Rows from block 5 of the image encoder of a small image captioner, named by matrix and row number. Rows with one number belong to one channel. Each number is 128 + 32 x the weight over its row's rms, rounded and kept within 0 to 255. All counts start at 0. Numbers have three digits each.
Before each channel's rows are labels from the 100 images, of 14848, where the channel reaches its highest value: "top examples" is what is common among them. Only what is clearly more common there than usual is listed. The data: small renderings of single solids in any pose.
# convs0: expand 3x3 conv (encoder.blocks.5.convs.0.weight, 128x32x3x3, each kernel summed), inputs 0-31
# convs1: project pointwise conv (encoder.blocks.5.convs.1.weight, 32x128x1x1, transposed), outputs 0-31

top examples: orange; yellow
convs0.85:120124105171186218130110114120123157090084134081133126132087106152175128123127160117184105099160
convs1.85:157144117133115139180145151172136130138148171171176182107157121140067135114140093075076112188140

top examples: red
convs0.42:155123090151124143164161098166094113174114122087183147176110150122170137127141127078183156197135
convs1.42:096133121155157125107098188131188130104169134153061089074168116148098143193121142128129145089136

top examples: orange
convs0.57:132129151115173175102089098163110062208149137127112128158086125168119101178119151149176139112149
convs1.57:134120159128137139182076176146109077099182097134155153178094106097169146161095119120090110107077

top examples: purple
convs0.44:094123093070127135122113115124213159173142073122096164125160128116115179164098107189121130144112
convs1.44:111179127146074128132193117112145179110074147168156163148133126102103101173144198127140139155164

top examples: red
convs0.11:166149106105162171184135155112116116152177078143156095092102114114093156202144116174131122143177
convs1.11:103078153121132120072132100113120075130099145130152111099159105188166136086111163074150076116075

top examples: black
convs0.116:093096169086153043146105146076143098152089152117138062111150115138158136095109139101099148164129
convs1.116:186124099122123122158183127145132170161158137164108141102159125122057173096190084150136124127178

top examples: yellow
convs0.37:134135137203146092159081152138139084100114158103122127191111159108145123166070177136136106127072
convs1.37:152132079105117180113152097142108143152095056140126197143074149074119161126123123121126157160179

top examples: blue
convs0.54:151145098182144117070135074128221134111116112113085156153110083188127142138136133103116165117124
convs1.54:068129132066141070125141183100139093166161095178134139118173146112165151125143122190153135118151

top examples: teal
convs0.98:113130134083093079096116114104166101095071140103091131073200139132145170072156153121106134112148
convs1.98:146069111186113095094127126074141081122179141127179128149147135105193124144100100119095142147073

top examples: red
convs0.64:155173093133133225128122125152110165121148129146185097163093117108178100130089160106132112083146
convs1.64:124167063165106187154128113165191091093140087153119132168135092106121136124124125164144140151196

top examples: glossy
convs0.125:097132145101142134115056110136103089089072130057128125078170146134097142070165113158117104127104
convs1.125:111126171159158110159162111106140096184153149221083143126131140110140092174094164110102116163106

top examples: pink
convs0.106:111101160082094110125081121068091095101079143131125087047166123140168156110150156147125143118100
convs1.106:120143162145163083150109213107136151118186151133195106141167117104182126138137107079110137099117

top examples: blue
convs0.92:077165176055104143050109120146157124141079167126111162120137107130114149178134107120121176144150
convs1.92:160127096175130127169130100129099125174192122104150126070087130120118125104147199071169156118157

top examples: dotted
convs0.89:181138117103090117110174129130159166063103110058190116098130072116160148141146162123143133160114
convs1.89:135154110137185143163137154169052149194181148177150100127141163140108142093130130124128079099150

top examples: glossy
convs0.84:134092140118147082120099108126123082120133071096107128164127037132185168136127096124102087081149
convs1.84:119155144162115145166176173146162141131116174145114148097160179105100105144137187070126094196120

top examples: purple
convs0.3:088110152071106145108062109121140186124104134171123074083162110120152201118141111162157135132136
convs1.3:164137109139115156157200139085126134128169089140155155159047136085114124173087152122118106177141

top examples: yellow; orange
convs0.52:188145162163180212121117130145141095161122132144129065155134128120141078135158156162089135147092
convs1.52:133170119112068151139126114106092127105180116084160196153117118152101192173125115149157087086111

top examples: teal
convs0.12:138162102169112115156120082146074093167114179123103173094113103073099120100152150099172116176091
convs1.12:154136135106156150181143148105148185116132097132161090172148162147116157162088132140060077079166

top examples: yellow
convs0.94:180087093178092070151129098054145131156133114133087164115167132138119182113127078115111142150134
convs1.94:111167177121123181118141131195097122110114135158107086178086054108115086151105181124143126132139

top examples: teal; blue
convs0.61:097093101115167136132050131132191139091076130093152130080143101114151154104136076166152096107152
convs1.61:138122198122188133147172138116072167065118161129180112107138160117138128170141184113103118130159

top examples: teal
convs0.118:156065177107199096111115145119121071163123199095127118126106101106142137167130107138122132121070
convs1.118:065194118143074140104153119131135142086093081137174143110094103090089118116160135132096139117193

top examples: purple
convs0.23:084157159105165127148131148172137135089114080090126089068163134132071148161115150124091100177178
convs1.23:174076048176124117126127129111068113179146116144159120143093120133129139052154099115168135121123

top examples: blue
convs0.59:105141098103126115111138050171163112132077151129094130111092065149139120146146081159125163155063
convs1.59:129159159121149151216147181104108163127155117159199107123106124102089105143134177122157114120176

top examples: matte; red
convs0.55:105116157053117096141088109126143152164140138130147096117145065187118184132171084114099158095158
convs1.55:188102097115115147144176132084135132102129096156133099118148192072119144105103101181134088077172

top examples: chain link
convs0.102:147117143071111105089152136120127166194130121158117101145151147086069142148065116168134100196134
convs1.102:111167062138111164113107106175137092138174063130133132169075108120109141165132062171114107131135

top examples: red; orange
convs0.10:083149100154091107131091075175186141118086156133147118156108130078149154204132114171104137105115
convs1.10:118146160153209090140134147104153129184154183150099109144096091145109043118112148149124143120149

top examples: red; blue
convs0.29:075181111169130151092077106062134087142131106104112107119094092108170119145069147109139136156173
convs1.29:167107181102151084156123131137165108139172132188152117124082155161095181121129067141103071122123

top examples: yellow
convs0.96:125099144176130147171167136135126134135129136151080141065085049156134086131156149085149157106182
convs1.96:182123120134151112114159123166116082213162108120154177199109146148107133106114152097177108146139

top examples: glossy
convs0.13:064153154108141096157074084161161103102151102057096107140116104118131141115161102140086082142088
convs1.13:150101152127171113136204192106152150151101127150130136126121127078162103137148205132146158188122

top examples: matte; yellow
convs0.53:117101148087118150115041050158120109138121125106150116107161128107157091095118074140165128153177
convs1.53:127148083083109132142135166159135060132110155162046151165116157159090171151171155138124109097121

top examples: green
convs0.126:134187150122167131087127065119189103151086130113156145158121095124102134162127201137105092177119
convs1.126:070093114113160061149100139155118119103131134174124114112155170177134082134121110157154158046118

top examples: teal
convs0.63:113156120106176180118055052090121127118116150109112106172140162193126140156123109115150115084123
convs1.63:089098158129127123129155164176123101135141101186172146098117088160072101181151166178136131172160

top examples: glossy
convs0.121:088134111136048142125101074164104122076137109115083150069102104139150124087145115060141119111117
convs1.121:153119111110168142132227169158136124190157155135142098101117128088152113135162154121147092188137

top examples: yellow
convs0.33:118084089195156133075075106174155111127129124105123167140094081152115072104117093144084149135106
convs1.33:143162173097095153183147106104088182133113100080145148163148197139093144105113139160157150079132

top examples: glossy
convs0.24:176152118091065161090151151149131127098158111133139114118161081178128190185097132098159122174127
convs1.24:151120170121206099130166127090103180166125156138119140111083161122136072068150152089115090120143

top examples: black
convs0.66:129177108131144132111117118135101104095061135175098145033166153155147137100144153114151122186153
convs1.66:116097158121172164151153163107136090084134134106161109226138131103150205099151109111133129113112

top examples: blue
convs0.7:094161131121160193067089116129136120126079167098094069102173174147147120085117142100112141155151
convs1.7:149117156105182179169141163122088170118152145150156086147087099112123125145159185158186109085160

top examples: yellow; purple
convs0.56:088118156152155121122099144069133129114107133059116044113133120122166165101166106195126135098108
convs1.56:144176133151125170150167150060150150060140167164151104125141134079140156110110126083168131151180

top examples: grey
convs0.112:087126176090117080114090117053147119112102147149120061096182107143151141066151147137120123116106
convs1.112:162148101157167147176133155206089139146164129119135143178106167106089096184082119105145153150115

top examples: glossy
convs0.115:145071133141075087098079067113177124145081135146145145150115090117132113152193097144138141110078
convs1.115:100141163146209140145186169152151088130140150127132111143126147130160134135089187122110172202143

top examples: red
convs0.22:083160115105181174069105133098134104119119120060134120145091122074180125077093124115152122113166
convs1.22:161173141136143120123110123169078161117157116186170154099112102146119179162217121112118081127112

top examples: orange
convs0.25:167161082176120127119139113062171138073093135109132154110134123137172085119195110102104185121138
convs1.25:151130145103123135132089162169091112133184144125165115156104090111162145147061108112114053079082

top examples: metallic
convs0.2:128120111089110169142078116128081197123101094062086180119123168118108132157079146133146120166099
convs1.2:141190088145113144155154119145125152168179090206148191147117129148111132115150123172188134110133

top examples: red
convs0.16:173135057069115121107181074131174155169132111098157130147181135098171116122136122151117115151087
convs1.16:121104110130178140167182169169073125151181095132162110159132136136131164100121104131103042108124

top examples: white
convs0.105:091109150127081150101092147089147130104083145092126157059117084129129156128053143121076138081125
convs1.105:111095131107113068091140049163156093155126143093113098095147156161138111073163114093174148151106

top examples: red
convs0.77:160157064118142167100170144162106117126209088107117161165113141146093143137086076148144107155150
convs1.77:093159131119100157164099091099077127166132156195176077095119131093145158167128163145152095105167

top examples: glossy; red
convs0.36:124140148114146145100149178071086146115131086099139107106113102161084161068075154112156071172116
convs1.36:096090161144173065107137124162173111125094138128122145116156133126155096184163136139097214167145

top examples: glossy
convs0.93:162121125119129150089144104127090129176136072093128105131162113166192188075132108105115083176090
convs1.93:170166177154141080170170186111085144148130144125088166159063123155111122158127173150139144125097

top examples: teal; blue
convs0.4:175147099128121215128114126179149118125178099149159128191132117137103087167086128177162108133136
convs1.4:114181122071142178105167115130096154149167114121117105131089189135106196174104168151106125095144

top examples: black
convs0.124:129127123092166089174124123100113109170122184111101059096142112120122160161085132096124154163204
convs1.124:114107150084201165129110151149083101118128143139163091151151170179138141137190060147124154124104

top examples: green
convs0.104:089098160154095120118158130126159082179139159088136166102156140151125091100179123104094160137045
convs1.104:128106115113137133096132147111085152045139145111199086073120160150178139132146138123121142054129

top examples: yellow; orange
convs0.123:113118115108198075096133160112127108123126133149144131108174200187093123115119113118158070185133
convs1.123:112173172165075153138085094111146115131109109101088102181085092099150127091105112137091197134105

top examples: glossy
convs0.48:142143188110103127124108092136120131200115224137123137119094087123084113132171145114151177102130
convs1.48:148151111127151148182151180088144162083109101141123109143137084134174136079118135122167129143223

top examples: red; yellow
convs0.82:079106108102163063208104066132108162150132116145133100146110139147167135198147112136133109108122
convs1.82:128149150125171108121145167148121095183169119203107101112122174096136119111130132169139089206163

top examples: yellow
convs0.21:092077181073154105136083105112144121093084171139118105118135073160121116073114164104121127117070
convs1.21:083137135183064136111108118101168118159099147157046117123121066141133085155097139118150169112131

top examples: pink
convs0.34:066153159141102084112110138150145074115130176095155043147170112147130146111103062137121132115128
convs1.34:163151118140153153149132171061147185069097140125131093141114110072109169141167175131172119092137

top examples: red; orange
convs0.67:143131168129173139131078160148086067087126158081094102136068125116148158166122105084149093168110
convs1.67:173188096162084118123157095088125189132120127159173139105137103176086106079122142175159146140150

top examples: orange
convs0.6:163175076107182137105176156200135148135183128157101147157100140132084103148112135148164084129111
convs1.6:113119137200135090138065111063155100097109119144154127149183112130205130101113108112098157126143